config.toml
head_dim = 32
qk_norm = false
expert_mlp_ratio = 1
subsampling = 4
residual_init = "scaled_by_depth"
ema_decay = 0.999
lr_schedule = "linear"
final_lr_fraction = 0.05
Rows from block 3 of a small self-supervised audio encoder (BEST-RQ), named by matrix and row number. Rows with one number within an expert belong to one neuron, the router's apart. Each number is 128 + 24 x the weight over its row's rms, rounded and kept within 0 to 255. All counts start at 0. Numbers have three digits each.
After each expert's rows are labels from the 100 clips, of 14976, where the router gives the expert most weight on average: "responds to" is what is common among them. Only what is clearly more common there than usual is listed. The data: telephone keypad tones over noise or synthetic speech. In brackets: how many of the 100.
# router: slot weights (model.blocks.3.mlp.router.weight, 32x256), inputs 0-85
# up: expert up (model.blocks.3.mlp.up, 16x256x256), inputs 0-85
# down: expert down (model.blocks.3.mlp.down, 16x256x256, transposed), outputs 0-85

# expert 7
router.14:148092118124116142096108130118097155164157156153142080149122118127150125090132112146128154139150126136127160125068146070152104101067106121128128130120124122132124124169151102153151121118142137117119159194132109107144106114148125142130126134142088144142148165
router.15:126144130100143134125138117122134131139124150118132172156124102090129164102105163139178108097132145152140160126095092125106171116116112139118211108126163092144117157145142137099130125182139103132115132109103105142142086122045111090112139170164148115115139119
up.0:123119097129127109133102126143144132131152084128121130135129118125188132124143128127125117130136128121125131135140117132124131112140130119148126193124035131107123117136094175131054119151119120127099122142132126132145139127130141138129135130135130134128110220
down.0:133137141128155141130123123133127105114130106129121117038138121137109073125129200127119223150122132127120129104140110109148120116149129111120196075103085133120124165129143136126129212118112133123143118141133118123132137126125126128117133117124128125129125123
up.1:127129138110146127128140130134136128109099126122119119127125120128167063137206150113138076116100128130129112122128163137130127104126154107128127129127114151128127132108149131125097073129139082128128105127128127138134090113128130163099132125100112124125123134
down.1:161126115154085130109127124134132105128112106113136175099129130077086124126118123119106126136132187118135143218125128128131119175133128119123112129131130129145112129112121102141126106123126157138130124129123107128133133134129168123126114131126124139128130116
up.2:126196150089112025129132158107096142101141118131112133133141121186137133135129129122126121133115139128105132134056121121100192115113118124145124166126141150124133136147131135079131088119236129135130113135129135111107123135119127125129127094110131134121107151
down.2:121152126113133125140119186125114132132109146062062129100140151126144121186123106146138111131147140141120132009093092127092088130119125139152140119120105138163090120113119102130118132115122131145117132123105136107122115135132106129155128130130137127139184132
responds to: reverberation (55); clipping (33)

# expert 10
router.20:143101084113090141143174101159115125120132154152154163149130137093059160126109121164127146181171094138112134151167131107158110111145105175127120130118155146118181120130142116134137158096106124116146138184101127106132112093109084123140112143146086188156152131
router.21:159134156112101132103137108129119140124106153161120165137133128116101135094089118154098152201142071130130160155122142106151104146137069175109113091145147127110125132136174122155137170146153131121139141086135156076159137108118068125133155113155144182163128100
up.0:127129127127186127129087127127129133127136127127127127127127127123128120128191129127209127127127129127197129129127123130127129128129155127131129148129124127130117127126126128129126103131129127129126127129129128133101129127127130131133123023127109127127146208
down.0:255129129127127131127129127131120130130148255096129130093127127130128102126129126129127127127089127129129107127127129128127127126127127129130126128130129167129135134130127129127068127127167128129130131130122125158129126128127129130127124127129129127094129128
up.1:130147127129128127129045129129129127127127071101129127127127127126129129129127129127130127127127130127135129129127127127127135125129129105127127129129127127129127131148030129129127129129204129100073127127162129129127148129141206127128179129127132127127127129
down.1:138128127127195129127104178129129110127127127129126128129129127129127255127125127129127127127129129129127127127218127129129129129127129129127127129127127125094049130126129126129093129108233129127129129009145127077129127142049129130129127129129127129129127138
up.2:123131127128255127168129140118126128121128127122112128128108128129130128129140128115142129119127128151130129128128128126128129188114137128128129185118125128128128128128124129128128118129128127128128016115129104128120110125128128128129192129128128127124128128
down.2:123118128126141080129127118126213128128126127128133128247117128074128128102157128128124128128120128128128128128124128126128125022128132153125128126125125122128128128130128140122128118125180129123137131098140124128128128126128130138137125082133126128129119128
responds to: reverberation (80); pink noise (55)

# expert 14
router.28:133132116139085086122110131126140127099155148127101156178123157115122166110111113159120143146127153108099150119096102114096166143176078178142130104149129161096170126103129169101153156168124152137121162158126155123144078101090123148131098131125075153118135143
router.29:127105105138111182113128146149119123096137106120102118181122147103134106124096128177130144161134117111097138095149142149122107116122127168112122128133106184109151127152146113104137137145111113126140127098093130152173135083101126094100089099176107142164113115
up.0:128128101128174128128128128128128128128128112128128128105128128147128143128154132000129040071127128128212128128087128128192128128156128056128128128128128128128128129128127128092128128125128128128128119128128128128128107148150128128128158128084128095145128128
down.0:201128128113152167128128128128128128128128128098105128128128128128128128128121079127128128116128114128120128128128128119128128128128128128128112128128107070128128128107117160174128128128136223174128128128138128128128128128170128131075128187128128128077006128
up.1:000120128124128111132123128128136128033128123126128127123123128127132131128133128103129128123037132132133128133128128123132133128129234127143128128131130125128128123123123133128128123128132133128129128128133133128125133144128133133128133128091128117123124133
down.1:126175163105129128128125126128129130127128129129057078129127127128127129127129129108130127126174129128126127129175131130127127130127127128133131129107107128128128127127129129126128129128127127127128127185128128184128127129127129127127129129127129127129128127
up.2:127100127127130127125122127127129137124129092085127129117127129127129127129127128127129129127104129128129127128121130124107142129129128127129091129127128081127114127126129129128129124129129137129132089129127129127129131129129218128134127127127127127112126180
down.2:084140130089128124128129125151120132128124124133128127111114118127129129129125061135133129127130146134179126139128206142129126176112131129137127130127126126114137116126116115125135105130129161129117129127139135129080188128099130128056169129131140139129101136
responds to: speech (99); mains hum (53)

# expert 12
router.24:163103130152140112087112112124107119131161139095084104105136174082130097095118122123168121090129148130118074143102141120074145139118128141123117121128160129115148146080097089163117085170143142118125153148160075113138086054135120094161135087138153117169120120
router.25:147132074177124097136100174152150155098138121123133103116115128135112122113132132109118121146115116147136125101101112127148132170096130152105083148131186122114135135106135136127135137114150121104144152159091064111128112134160135127129104162116113099083114114
up.0:128129129127157127128129129127128127013128125073126128128121127128176127127252127127129128127127129129129128129128042117082128128129182094129133164127128124128127096128073171129129118127137128129128127129115107128095128129094163127128127127104127112071128129
down.0:128129128128128128128128128128128182128128128128128128128128128041128129142128128128100128128141128128128181106128128128255128128144189140128128128128128128255128061128128128136128128093128128124142128128084128128128128128128128128129128128128128128128128128
up.1:111130128128128124128128128129137079128128042126128128050090128128128127128128128127128128128128227143233128128128126129129142131086131127127128137127128127132128100127128128129128128127128128128128128128128144123128128130128144172127129128018128123094127129
down.1:126128129128128110128128129128128128099132084130128128128128102128129128107001128124131129127076082160152130128128128132128137053128128128129127127122123112128141128128128127062128127128127128126128129128128128128037126128127128128130128127128128128128192128
up.2:127130128128111122128170130066128128128128127128089127117022127108130128128128128127128129098128147129131128133127092105128227148128160126110129128128103109129128142128127128128132128128126128128128119129130126086128151128103138128125128128129128083128129136
down.2:128127124125130126132127127125140129131128141134122136126131128127128125128124139127125120129129128121128056133162135137127129126167132134133197123129127132122126127126128122129091126136121158125128125128117127130123126128131122129123127129133129130132123115
responds to: thin (high-pass) (69); number of keys: 1 (29)

# expert 13
router.26:128140128127097158117106118156116145114098092058140140157121092147144115140138119105164171096132142143132146145103205130104095106118136097143117097134147071090125159143115117129145091128115161135148116072110079111101133150122111118138105174118110157115164116
router.27:085101103138116116119121191134110149127146125104137128157101097148150144126118082118100136106125123173113167129153122082112158145092101148141106124131123131150143149179153130102147130137192114148130133120110097088116127140110109107135090144097133114123145160
up.0:128129095128129127129127178127128129128127122127095127127129115127171127128129128127198128050128129135188127127127135159127131165128129127128129129128087128128127139128149145127127000128129128128138127129129127129124129127129159129128128127127127127127129127
down.0:128128129128128128128127127129128128128129129128128129128129127127128128128128128128035128221141128128128128129129128129128127128128128128128128128128129125128128128129128127128129153156128128128128127129127128128128128128128128128127128126127128128128128132
up.1:080179129128129128128121151128129128115129128128128065106128122128128128128147129111174114128128128197128121127128113128128128194128128051128128128126127128128128128128128128125128128128102092129147128127128128128127128129000128127128117127126128069128129128
down.1:153128102128129078113238128127128146128129128129194128128135116110130124128125128128128128142106108123122128127112127126128129128142128128088128120129049051127128128129131128119129128128107080124101128128110000170128106128161128128145128128115128128127128128
up.2:030128128128160089186127128129128128128128128110148127127128073128129127223128128128128128128128128128128128129128128128128246128128128128128128128128000128128128145128126128127115128153129126173127128128127127128128128128129128128128140098129128128128170129
down.2:128041198128128104129129128128129130023128127128130128129127128128128218128127128129155128128128089128128128130129128128128129127128222128128129128165128128128128128128127128128128128118128128127130127128127127129128128128128119161127129131128131127128128128
responds to: reverberation (100); speech (88)

# expert 0
router.0:118136153142123175104145136110129085101143159121098134109146110128129090119154136162101152127146136127113152078123100147159114063162127123147119109138148155097163154142080133129103099120166122107111138147148141123115133103147098120096122106146113125085137135
router.1:172135139100148138114104133088073100105138146083131135157157123167115148105130092146128127115126089112121122136139119114132161118110116103086130133122146128112143100122138143143089162111101138104111135121080138155152077152118112157085131142097073139118088113
up.0:146141060128134131142138137120123130129179127139153104154080133111124113141089146124144126127158185114126147148106068172144113118129099127152137139141144129121084125130111122138121102129134143128136106128128118086093131157165121116137171095139155131108124126
down.0:166138125129108140119140129165107129130109130126125180108090103151113160162082136133069130150117120144069121128167133122120103123124132167148125126128135135127092147111136095165125129149118137132142116135124150126129088114127139118116113138125106125159123127
up.1:131127124140214134126057137144122145094134137132163128163145147128126129111120124129129125124120123116196125140123129131131126159125113085110096126114127135111131137124132096126129117129121085094166135101123127130131124130125147112101092111115125126128131126
down.1:155118108133143165119122117131040168119161146161182138138128155161140091151113111137094126198122101184130163126140121106167128131145109127094106135155168139119128132127138089141131107146109131119142172112160129137159148120129149136129100128097109108107162082
up.2:135133157125118113127132137100124126124129127119120128047126139129157131134127100129135127131133135130155094118136077131082118045132129118131128121129126135125126145161128185132131131118127078160111125098154129120101150162192114105141126133137135065098128133
down.2:089162123128126127121131123150126127125136098149143105124157150129180177122067160127135121135140129119136126130090114181125128128145114131122118122131160127127149155105090159126129132088105134099135177104053175151129128149132126114092132101129056064134115156
responds to: mains hum (87); number of keys: 7 (52)

# expert 3
router.6:126089059123166147153106114127113153144094092116170111142123109139154083149133148144139138144129108148097181156123142120148122140137139120161106115123148148132103120133156125130179124138137104157091151123126164154113104111120097107126130162131096104166160138
router.7:120101175113160108126134075135116131115137102142139125151147132085151117137088088147129125108102141155129104143087147131122122127133148143107151151123139132140202162188122136177118121166104142176085180138171136140152070082124111111123144170123119123105110107
up.0:096130128072128128128128129128128128128128128128125128000128128128128128128128128128128128127128128128128128145129128128128129128128128105128128128134123128128128091128128128128128128128235128128128071128128095128116128128128128128128128128128128128128128128
down.0:128128128128129128128128129128128108108127128128128128202105128128128128128128167128128128128128130128128209128128128128128000128128128128128128128127128180128128128073204128129128128128128214127128128128128128126128130188128128128128128128128123128128128128
up.1:128128128128128128128128128128128128128127000128128128067128128128144127128128184128129128113128208128147128128128110128128128128128128128128125128128128127128128128128070182104128128128129129206128128128128128132000128128128128128128128128128128128128128129
down.1:128128128118128128091128128128128160128128128128128166128128128128128128128127128128128128131128128128128128128128128128128128128187128128128128128128128128128128128128128128128128128128122128128151128128226128128158103214128128129128128128128128128128128128
up.2:128129128130129140190088130128128128127128071127129126127128110128255129130112129127129066128127129128128129127126126128128128128130128090131128129111107127128127131128130181128058076126182129128131086172094127128127130128127128129130128124060129127127128255
down.2:158130192129126130129130130006129126116125128128189087127128129145144115127139128129128151130129127127127117128103127127130128191127129131127126127126128128128129129129128119129131081129128128128105127128130128235127128129112127129093129129125125128129128125
responds to: thin (high-pass) (96); mains hum (46)

# expert 1
router.2:129133111131163126132156125131149137163109119145113092114151103167099117102126127101131144142126175118150080148089103137092117137179145143091180089155142109169154127149143110135181151154169142136124147141121148100164159123140093110134121123148125140115113136
router.3:111135112159099136148136106123103128074137121105151101111123137145116137139104072167184140112128159138127160155129145115139084141152163134133158151141148157111149098129153168158120110126125124130145142151117165148123113087099146172160146086133097109091096142
up.0:128128128128214128128099128128249128128128128128128097128128128128128136128128128128128128047115128201126128128128128129128128128128128128128110128128128128128128159166128128128128128128128139128128128128128128128128128128126221128014128128128128128128128128
down.0:128129174128128128128128128128128151128128128133129128128128128128128128128128128128128128129128123128128184128128128128128253128128128128128128128128128128128128128128128130213128090142168128128128128130128128169128128128128128128127000128128161128128128128
up.1:152140104165128074195127155128134119124128122083124126122132128128158128129132132108130035112099128129128136073156111135128225115128128123128156129082116119087128146127127158090128128086128052129129116137117140128127129164128155129128128132120127120081118129
down.1:128129127108173128100102150074129138105128141129127144039131128128146127134129141117128068118126206127152100128129128129122128129049128128128126116128161128128116092126125128128126123186105128132128128100128167088128005128128128127128122128127178128129128129
up.2:073130122136172135138108122128136131139127126125109120000130135128128137112204131120106102126124121194136110087131142116117177122134146104143155030138130137128135116126080157136126110127129106160117118154119130148142161145134121123111142126101129124109140114
down.2:129133123143105141127105121143117126126134114124119122100108098078163122125119154090138126148103115122119129125090117162129125129095104112115128107142145168121118141133129197150093092133142123119112130132125152115146090136112116132053121113164103124142072109
responds to: mains hum (85); thin (high-pass) (41)

# expert 5
router.10:146187119169159118129135105119099120144043171140114149122147151136081122137090157098148133091121105119131121106107110112083161127146114075115150118121132130133158153100143120171116099105131153099141152152173083154135095127122139174127115138134124128163110095
router.11:111138116137112153155101149097108165095137151089119107153159106104160123147158113135155133162129137145130143099113106146152152176123106149125110177100124098182129147147148140138129153147157124126125138110181156133122127133087158087150117145140130131126110134
up.0:120155146128125128131125106123129103106117128127071124128150097126129122135126144127132137123125132103126128131058126136147100130122122129137123122099143140121131128144131113133132125120107122128130126148159133127136085146125108124118157000136129129127112108
down.0:137077136129064147132130138135125135152137154151134144196108126129105106132131115120124135163138121158118126120228122127129136136138115161119142044130158127117200170133110147158135125123090112113133131129126094077114120113138137129105146171206112132126132133
up.1:127129129126137126160128145119129128127128128129128128127127128128128127134128185115132128124122132154129129135117128169094128128119128127128087139111128128129127128082128144128157128128128136128128120096128129128128113129127141111128125174127128115113132126
down.1:137127122127128141127128127128127106158128129150052137128127128128127187128097129127128128129155128127128127174128101128128128161129126130103133127128117128124141128095097126128131128128154128128151128118129126121120128123127128129128128146163128129128132128
up.2:128128128095255128128128128127128121128128128108128128128128128128128128157156140121128128127128128128128128128128128128128128141160128000128128128137128127128128159128128128128128128128128121128128127128128128165128128128128128085128117162078130128128128128
down.2:128128128127146128051150127128128128128139128128128128128128128128128148128155128128128128128128119201116100128128128128127157128127128128176128128128128164041128128103128115118128104128128128128128128128129128128128169128128128128128128128128128131129132128
responds to: mains hum (70); number of keys: 9 (58); clipping (39); number of keys: 8 (37)

# expert 4
router.8:128182093107102138119099136138116111140131126133112119085131118113135114098113110158099118133161142083140107148118137114153173122117152122103126116171107130138162119145098115119107148098100112117066161128101118167117160146137100104141133091131125098105116123
router.9:139086114128114132152129131102133153088148154171145197157162100114129140128106112144121113126119114173125100117114106100121078111101114097140106145149071144126173106085117117159141127106132111131125133088097152120107104097114123112135107132116125146129144125
up.0:129127128093129085129127164129117129127129127129129127129084127129129056131129129127159127127127129129127127129129127170127127127127127127133129155129127027127097189123129064128129127129129129127104071127129127127129127127127129129127127127107129128127115138
down.0:129145129255127128129127128134127127204000127109129129127127127056127128129127129129127127045129129129116128129128127127129128127127129129129149127129127103129127129129127186127127040100128127127129127127129127127127127128127114127151129129129127127127129127
up.1:133132133129127133123125111118125130133126122118119141131130126129253129124150134081122129077129123127121196131133118123131205123128119131087128128135135133130133123132133122123131119129209134130123138126117132125137140118126123138135131123130120130135134123
down.1:130127127128129123128084123130124123130126091129139120124135129128060123117159118119123122152134129120124126127194130127122133122134126127132136135131128130127129243131120126120121126128132119132000131127136120158126123145130121131128103130127130126122141121
up.2:174180125125127130119139117146129074138126123132068133135090123117127116122113126142128139120130141114144140145121160122167130143121162133124179103124129135157130065124126117070127132110110115111123129132125132151122125118099126118183142115146158128130101115
down.2:144138129148125126154129155122154081139143141122129106125085126175131130120130111155157122100143131166144128133134047133143173128134087117108149138137124102135129125126097151140147139152120126126132115094178118148150131127129146113115098126146128123099102136
responds to: speech (99); number of keys: 2 (33)

# expert 6
router.12:172108141130144088145150140126101157080122133112125109131144145135142135107104145097143166170136184144166148143156121166137097157157168118133097153111117087120119123060095136132076121156092149125098117145133094154131098151133150112151143141099159128107132104
router.13:117134158101161118130082146118146132141172110097117133117111121116142165119151145109149150107124135099134143163128154095153140156112111119125088144137154095142118149120112124132153157097124132106131129148123112136108163103162119131127117144120097136115120149
up.0:118121122132124099138110178116140137131111129144124120095005131129167121123123097129139124129127121135113091120127255126133125129136151131122167132107196134131134133074134129128137127134134127128129099131144128255133138121141124132129136124134123081132134190
down.0:122207138209209130132122146136145128117119143118077141130129043141137123154197131135107114134119120117142120117124122150125124197110120127124168117129142145103138044005122111132121071025249121131153126133121141100147141132104101124120128134129130130137125126
up.1:126131134169125098085126132129132125133119127132130124128124138127126124127131136114128110060183131255150130128130131130125144127125126121072125130126133131127122122127123133126130113126130132130125126126125124140082122126129127110130128139181126065098128152
down.1:128139096117137141093129126125129104122121127129128121131129120143129141073125122133154174127122174101127128130119127106156129130118129131123112099119120090131120125131137132108141112129125125124132096077143125000137137120213142127126125126135126144151120126
up.2:128128128128129071128127128128169128127127129126129127128128129128129127128129128106128128127128129128129128127127128128128128129128164127128128221127127128128128128128110226128128128128128128128125127128145128128128232128127129127128128128128128127128128129
down.2:130128127128128128128129128128138128128128128126128119128129085128128128128113128128129128129128110128128047127129126122128126164128128127139128128147128128128165129128128128128127076128000128128128048128127128048129128136036128128220128128128090128127128127
responds to: white noise (43); number of keys: 8 (38); thin (high-pass) (36); clipping (34)

# expert 15
router.30:108183110110162133105122108127155137115100106116144149133157131053111152105113113115117146144138133156141096132142107144160101121106124115129115081101126137101088145125105162118111133068145139123164113149105157092156090108129111131109107126077107135110125117
router.31:112124105124164145169099119145137123124128100106110135157138148124171160136134135099119131180146133158121116114124114125102093135092178131170099096080143132125128157120134108142158114092136122135113131132141156138150102141115102139145129116082132169107122128
up.0:128128130117128047141128193138131128128128110128123127128127128129199128128128203128129127066128129128129142122127127128127128128127130128129115128114121115128131112128126199128100100127130128182128126127153119127112128126128128129072128127128143128109135141
down.0:125118139127129116127129110129114127116128129121127126196134130123128124137128126138135129131122129127092119123138130137118130130128140141135127128125098127131120116118142121119109138135062128128151125128129130153123128113121016136134131113153103131132125130
up.1:137139149116179133165116089155142133107099095156128128126125161131092194112124109139116127134175118136114126099157120139127123090121163127129124156127133128079127163143138121122130130057110169128140147144100133128133125164127122137109124149102128128064169133
down.1:110154138138150155093130102128127126148101205117128128119125133142127130085154138111106105128137072115111090098126125089153132133081121105127128109115139149144118126117147137124114127124079100149101136095127182107122172116130130124125137119127134095147133105
up.2:127128129127129050127126130127129126128128127127137126127127129127129127129129129126129125068059130195128129127129160129129129129129151000127129129129001107128129128126127127127129129130190129127127111130129127129127129129127129116129189127128129127127129130
down.2:128255128129129128127156129140078127129178128130129127126127129127127129128064129127128127127105129129129126130128127127130129129129127128127129129129128127129128127126128156128188129128123082128119129127126127128129129129129129130127128130234127170128127128
responds to: thin (high-pass) (95); quiet level (94); white noise (83)

# expert 11
router.22:082158122152087114129132119109124097131146096153150110100116139141150147143106137138112123127141124167127048112099138102129162142058120138118150142134158147115097167131145126092171114130153107137153100140172143135145143097118119157107125176097132096166089104
router.23:113124117102090105170117144124102153113093092119104136146138088147130116107148154114095116136123129151106150106144142114151124125119113140107157142080142121145110167190115171149139106171158147126155105167126146136116154166147099140147094120112140134115137110
up.0:159127137152178128146125123136123112140139112141125126135134206154122147118124140100125126138128132135127110136152079113092131179134114106130174137137123115117139119081146117115101140117129109117117100122128132104150093151115136139119124134097139125128127117
down.0:117143116140129116127135129134122161125104104103120131120128109143121127133100123145154122130124154119131138097092130135127141129156132139144130129082126106153145116104104075115125148145129134125108149129139146126120128104120128120187101170130122144113141152
up.1:128128128128128100128128128129150128076128069110121128128161106127128000128128128128129056128128128142163128128128128128109128128128128108139128133139123086128128128128128128128128146128128161128128128128128128168128128128127129099128128128128128127128128129
down.1:057128128128117124128131127128128126128128128164128128128128108128128128128128129129027128128128128113128132128128128128128128128076128128136128128128128128170128124128129128128180128213128130128128128121171128128235128128108112128128128128128128128128128128
up.2:134102127105115128102067150139122118146101128135171098127130124105128118154106190127132129128126161179106118167119116127129125149119127126104133152118129055126099119092149126156158127132147110112153105125127143121112156128074167113071063122107126131145098117
down.2:128123140109122124073129117171129129167112135124112125163121121138135102124156127126127134066127154125088116155114132111085118129120134124117140145122123111129128128121138140106124092131143130130146129110127141087127083096069129129069150132144091135113146141
responds to: mains hum (85); thin (high-pass) (53); clipping (37)

# expert 2
router.4:166123170147102144161101143185125118107141092159138117156155122141162123108102122117093156130164136116139120118137112099153111109139116102125111101113128111107141175121138167152134129137136084152142108186111154105104108125142135111112071134127092137104084160
router.5:088117136126125130091164128082120172132074164097136157112144151112136106089163128166168121157133160165150110140115121103097108138110142155139163157175144150123105109131142110106135079144114141127088127104131128131126123114117134124152129111140141171119180139
up.0:138150150116123086118124122122131126124127127117117126125123129122128128127132131122172128128110149192152122136106131128065143127119134130115162128113110095144121128083050149119132129086125139121132124018128070175130122127128131134108150127083136111129128188
down.0:253104101129164135128128180185129176108128129128129032171128169123125097139128124134133128130128104055100127115129145128158129111127140155113023127166123129122097189129146128145128131131131128094132128128130128148132132120128142127159129130111110209128217126
up.1:130139158138133123148129129129137128124127112126124131118132145138131131106136125110128125122128112127135123144136114126121183115126123128127207128144135133130135112126114130120096111138133059139064173125111063132151135129130171130063123137108117058129131138
down.1:131115124086114121134174131115123173128139139111131120069134127131130122130127158114129107130100127143128129122128119123130134131142119138180102086120102074187128142099111119133087143124126130100121144096105019099136129128117125169136146128085155126122131153
up.2:128128128128128127128128128127128109128128080128128128128092123127128127128214151099128128128107164128128128127128128128159128084128129123128176128128128128128128128135128128128128106128098129128125061128113101128152128068128128141128142106128033128127128128
down.2:179171128128135128128128128162157128073128225102128128128128127128153167128128128128066127147128135128129131128128128128128128128128128160128063128128128128128230128128128107128141128146128128128128128128128128128128128128128165128089128128128128128129230128
responds to: clipping (71); pink noise (69)

# expert 9
router.18:103136171076163089107115101142151088099120126131127085157161138123159160149105153158114152134150164131135105113105143099081128130079133112145138103139114071139109162153124118135095081120164107152133124143132105123106141104107165114108114106126147121100109153
router.19:118100122132124117099164105143088100122139071134123105148154114097166146132087100121158131121100119160118116133091113161130118108103163088103145163101180121129112152101118093164106102075121127143159148183102154114122165159086128095121122107124157117098129110
up.0:128129128132128128128128255127126131050128128081128128122128128111128128129128128128128128128084128147130128129128128128131246128128192128137116128128128128128128171128087128145113128128128128128128127128128128128129130128128128128093128128128165127128128158
down.0:128128128128128153128128128128121129196128128128129128054128128128142149123069128127181116128128128128128128128128131128126128128128128128128128128128094128128129190128128128128128128128132128128141128199128128128128148128128128127128128128184128138128128130
up.1:085111125142128111129139138132112131151125119121190128135121154154129140113131114132119136131152114139140115119145149117130118139117140118102136125121120098106154176134124138147090136158128083138111141128109064162108120143111125135106129148127121132120163138
down.1:151111161184124128116139129138115154096120125126113126148148106125110131139133135104128105129127112123093158103124123119124073106131098151139118133129224169143123130125149126107196046099138152181100126130104129104170101108121088136133108116121087160127128161
up.2:129130126128255124130117131127128128126121055099131123129128128117251094130128137124162122125119134128190130130085130116082221131127166126112126128121106127185125129121127128128137125129128122126131124124131127101093131128129186129125110125122124097127130131
down.2:129128128134127129128113128129128128128128128126137127125128117117126150128129091128081128127059080128139128129127128119254163127128128121090128122129127129127128172128128128128072128112113129128128128128096127122128128129031128122198129128128142130128133128
responds to: number of keys: 1 (57); mains hum (46); thin (high-pass) (31)

# expert 8
router.16:085093111155096122120086107098140117126166144178137144091132113111112131152145146120090129165146128150139114147147160175163100101136141173139131120147148131093158115143145115146197139131124182136126095139126085126127152122083132141136122157149121104120107129
router.17:169123118159146126120155153123093111137168139100150158181138139153137095145167114133113148152109149134116191159086112117138133099136139116114114165129102091139081132154127093129082125158140159170146137170129160086123145148134147133112093137106145138128103101
up.0:127138125129129127128170129129110100126125003127129127128126132129129127125129091102154127127126129136208127128128117128128129177128129127127129131128127127128127116126128128128127112129127127130128128128127129129127117128128155128102128127127126128121129152
down.0:134127128195126127128127116129128128128125125128105134116133128128147132128076113128128130166128124114131129164119158127128111128128129128129127129128127106129162127129129101128127106128128129133168128130169128114128098127128127127150096128155129128123122128
up.1:122122139126138127125154132124124136139116019130136097086128136139126125132129116130124131129117132120122125132119131082120127149129158129128123126130117128134135120130133138123128126131124124134174133125120122130149132123131159122125128128077120133111125159
down.1:134132137123165120128128128136125161126137143135124138179128126127133135132124127115124126121133112090139074123204119154126127126132130119134129128140128122113124130116122112116126125129130113127129123143120129113139121125133059129126125101112090079135137131
up.2:128129128128128128128213128127129127128128060128120128128128186128130083145167128127129128127128129128128128129128068176128129131110175127128128166128063055208128108128126128128128189128135128125078094128128128128129128128128128128127128127128128127128127128
down.2:128128128149056128141109128149098025128128128128128128128128141168145128128128128128128128128128128128128127141128128128128128128220128128128128127128128087066128190128128128128128128128127128128128128128125128128128128128128077128128128128128128128128128128
responds to: mains hum (50); number of keys: 6 (48); thin (high-pass) (47)